{"model": "image autoencoder", "horizontal_flip": false, "bottleneck": "plain", "downsampling_factor": 8, "encoder_norm": "groupnorm", "encoder_depths": [3, 6, 6], "encoder_expansion": 6, "decoder_norm": "groupnorm", "decoder_activation": "relu", "optimizer": "soap", "shampoo_beta": 0.99, "eps": 1e-08, "epochs": 4.0, "lr_schedule": "wsd_sqrt"}
Rows from block 4 of the encoder, named by matrix and row number. Each number is 200 + 30 x the weight over its row's rms, rounded and kept within 0 to 999. All counts start at 0. After the name is the row's rms in percent of the matrix's.
# fc1: squeeze-excite reduce (encoder.blocks.4.se.fc1.weight, 30x480), inputs 180-239
fc1.0,118,218,196,195,182,236,240,223,192,181,158,189,175,167,264,230,155,225,198,179,189,163,172,195,250,202,192,186,194,187,179,176,165,181,174,230,170,196,224,212,142,209,171,200,200,230,187,161,229,225,192,138,178,208,186,210,171,208,243,207,183
fc1.1,122,153,157,204,192,162,236,205,196,175,244,184,208,239,231,176,189,215,189,235,204,180,247,206,214,165,219,170,211,181,209,220,223,186,200,151,155,204,208,131,205,142,169,206,194,152,181,168,169,195,130,160,208,206,199,207,182,177,258,173,183
fc1.2,132,199,156,199,238,235,233,204,236,222,208,213,193,244,233,160,168,169,163,228,226,206,239,159,191,228,187,196,167,191,157,197,203,232,210,187,179,227,191,214,174,221,257,234,173,205,190,203,176,205,222,140,116,195,205,237,167,149,157,123,219
fc1.3,053,182,171,214,167,192,219,232,218,182,196,190,143,187,178,241,263,173,195,215,218,212,188,177,193,186,200,207,182,175,215,206,153,152,175,227,260,201,230,178,231,203,191,216,218,194,174,177,191,219,223,222,201,180,187,213,248,198,231,163,210
fc1.4,112,195,167,177,167,188,250,148,236,199,257,166,202,236,145,167,215,218,228,185,203,197,202,202,231,223,148,191,165,177,205,173,183,188,176,244,241,201,203,172,207,195,195,249,150,164,143,246,214,172,150,183,179,292,248,248,179,228,237,237,230
fc1.5,107,231,178,194,256,171,220,234,195,156,233,146,200,197,233,178,203,225,266,247,270,210,118,208,189,173,181,164,171,184,205,162,219,156,197,181,205,228,201,148,207,196,157,216,216,227,162,163,199,201,167,168,224,187,214,175,240,218,239,219,172
fc1.6,043,183,179,172,183,186,262,199,140,200,173,186,194,252,202,242,173,174,269,175,182,198,233,188,211,179,210,187,144,234,218,213,184,157,240,171,119,199,183,194,155,150,221,245,168,154,220,179,190,225,223,245,142,232,179,162,153,167,206,222,157
fc1.7,108,235,231,184,177,212,174,215,237,142,175,183,178,216,202,179,189,171,208,185,192,189,164,181,172,183,223,197,203,190,252,187,224,249,270,200,193,183,192,198,227,203,184,168,210,230,186,252,236,185,214,244,281,175,220,133,190,253,167,220,255
fc1.8,044,153,167,202,201,185,170,226,237,258,165,194,266,165,250,226,160,197,190,234,213,263,227,168,160,217,190,227,167,257,190,234,224,209,218,158,218,189,180,211,195,222,201,160,198,250,184,146,209,175,168,162,181,156,144,193,259,215,185,205,225
fc1.9,053,205,169,124,171,249,248,206,202,188,222,135,257,175,201,221,222,181,200,243,210,226,210,229,211,219,221,173,203,227,164,186,189,181,221,227,164,215,168,247,180,167,218,188,219,163,254,168,207,171,187,245,229,154,227,190,200,228,161,212,196
fc1.10,116,163,188,194,245,225,204,204,175,160,165,260,232,231,226,179,277,185,198,153,200,216,134,194,176,220,267,199,233,186,192,240,257,180,157,243,251,174,185,210,200,220,197,225,206,262,194,213,180,222,255,256,193,204,223,209,228,184,105,188,191
fc1.11,128,217,182,230,248,203,199,185,224,196,253,169,188,203,238,150,215,187,207,190,227,203,206,132,231,184,226,182,173,190,196,206,163,231,234,242,177,196,187,178,209,189,190,186,232,213,176,212,163,221,226,196,197,162,205,220,150,187,142,169,188
fc1.12,078,185,190,164,226,174,200,231,195,219,157,171,188,221,235,226,219,250,208,193,233,182,247,205,156,233,241,233,150,205,193,235,228,190,195,207,277,176,206,157,186,166,231,219,196,209,157,190,253,241,151,226,190,256,171,171,202,126,198,208,265
fc1.13,114,188,238,192,204,215,144,131,209,223,182,224,201,231,220,188,161,213,199,156,233,157,218,163,209,183,203,206,157,198,232,191,230,199,231,219,213,192,194,216,219,189,206,211,199,177,215,266,204,210,214,210,187,180,159,222,200,203,155,201,200
fc1.14,051,195,205,211,237,152,168,224,195,223,269,212,208,158,203,233,205,205,184,222,177,179,211,167,275,149,215,183,189,207,187,218,214,204,199,172,175,217,163,202,202,234,171,195,190,205,183,162,181,220,219,184,181,165,197,176,178,168,255,200,213
fc1.15,052,228,205,207,195,128,221,179,193,226,226,183,221,184,163,228,205,250,130,219,221,198,164,227,200,161,223,217,185,165,196,202,198,167,204,191,214,218,188,194,190,235,155,164,141,190,187,257,189,158,181,164,191,206,199,128,218,246,206,170,203
fc1.16,071,185,192,217,199,224,269,206,255,189,224,219,188,190,162,160,150,212,237,186,212,178,182,219,160,212,240,188,187,158,183,236,249,165,134,190,220,212,157,182,206,194,211,186,183,230,175,143,225,225,200,214,207,209,233,183,213,204,237,193,183
fc1.17,108,181,242,167,211,206,215,267,255,220,206,209,196,232,170,217,198,203,194,220,240,212,215,232,213,173,243,164,191,216,209,230,188,189,187,194,208,205,188,187,168,156,216,152,198,172,203,243,242,173,177,201,238,234,129,242,195,269,272,178,201
fc1.18,127,252,210,178,222,209,218,182,161,202,244,204,194,236,249,244,197,212,203,232,199,195,183,209,168,231,221,235,150,211,175,173,207,153,231,185,179,196,166,171,167,215,216,169,152,196,144,142,185,196,192,156,255,183,217,252,162,163,157,198,179
fc1.19,051,217,196,169,188,175,216,201,217,211,220,240,226,145,196,219,169,213,228,177,153,191,225,194,117,234,158,192,235,264,189,195,185,191,217,216,200,213,235,168,209,203,193,217,244,223,204,177,218,142,173,159,208,197,189,181,235,234,199,227,215
fc1.20,109,220,270,226,227,201,120,237,164,192,201,195,217,197,179,217,238,161,193,250,216,203,239,193,230,221,195,229,199,208,174,216,156,227,234,188,258,176,160,210,224,201,202,259,191,258,201,195,199,185,229,234,173,165,195,192,216,211,183,238,203
fc1.21,163,190,207,217,233,209,134,205,211,220,185,135,233,224,210,225,249,193,185,211,220,230,200,199,220,219,233,245,212,203,158,218,233,195,214,203,220,203,196,178,209,203,234,183,163,211,184,162,198,194,232,235,185,174,195,205,158,198,196,249,180
fc1.22,099,208,234,216,206,163,165,216,265,190,223,227,186,159,243,135,179,184,212,217,239,196,216,228,254,199,162,196,232,223,149,181,175,236,156,200,229,202,157,181,253,254,153,213,253,271,183,154,228,159,182,147,234,158,230,268,192,242,178,225,189
fc1.23,121,137,249,212,217,215,184,189,163,208,228,226,260,187,201,171,207,164,210,164,143,212,170,149,243,161,141,219,269,233,227,209,179,201,214,162,127,164,221,239,229,203,176,177,222,224,164,201,189,235,218,191,197,170,179,217,257,230,210,208,232
fc1.24,101,186,216,251,188,234,139,244,200,201,176,259,240,232,190,168,177,241,263,133,222,201,151,212,157,207,214,212,220,195,261,169,204,253,182,178,248,195,195,217,212,247,219,303,232,169,197,193,197,211,222,163,195,218,143,190,210,227,190,190,242
fc1.25,064,217,259,176,152,150,252,151,211,178,241,231,202,225,193,164,259,220,179,147,206,176,199,176,239,224,264,159,237,184,188,197,258,177,140,191,159,168,174,191,232,227,256,231,208,242,188,226,205,220,199,198,137,178,220,181,204,171,148,222,235
fc1.26,117,192,202,212,212,212,193,199,190,228,114,221,208,242,244,233,184,204,208,148,237,200,193,229,214,234,190,212,256,235,205,192,204,233,280,192,220,236,217,145,218,174,193,226,213,216,217,286,214,119,183,188,206,195,198,188,226,219,208,153,199
fc1.27,104,210,233,197,188,150,141,254,207,203,183,214,198,250,279,216,215,218,214,210,223,191,176,215,215,206,215,213,169,223,171,202,191,190,157,216,180,180,136,213,184,163,186,202,204,170,232,219,192,231,231,176,186,178,173,191,180,254,186,216,193
fc1.28,050,195,208,210,147,179,221,217,272,251,195,210,226,265,178,189,190,241,141,127,182,213,171,198,208,213,220,185,166,205,220,171,247,191,168,239,191,178,205,194,230,200,195,173,229,226,196,202,203,214,129,233,215,207,159,228,187,154,187,182,189
fc1.29,119,241,184,170,183,219,192,171,271,246,235,226,172,249,190,200,203,217,200,214,224,192,220,163,234,220,205,198,117,209,169,200,197,221,149,205,223,201,262,197,255,227,217,209,206,213,185,169,248,237,169,138,205,163,228,201,179,174,192,207,241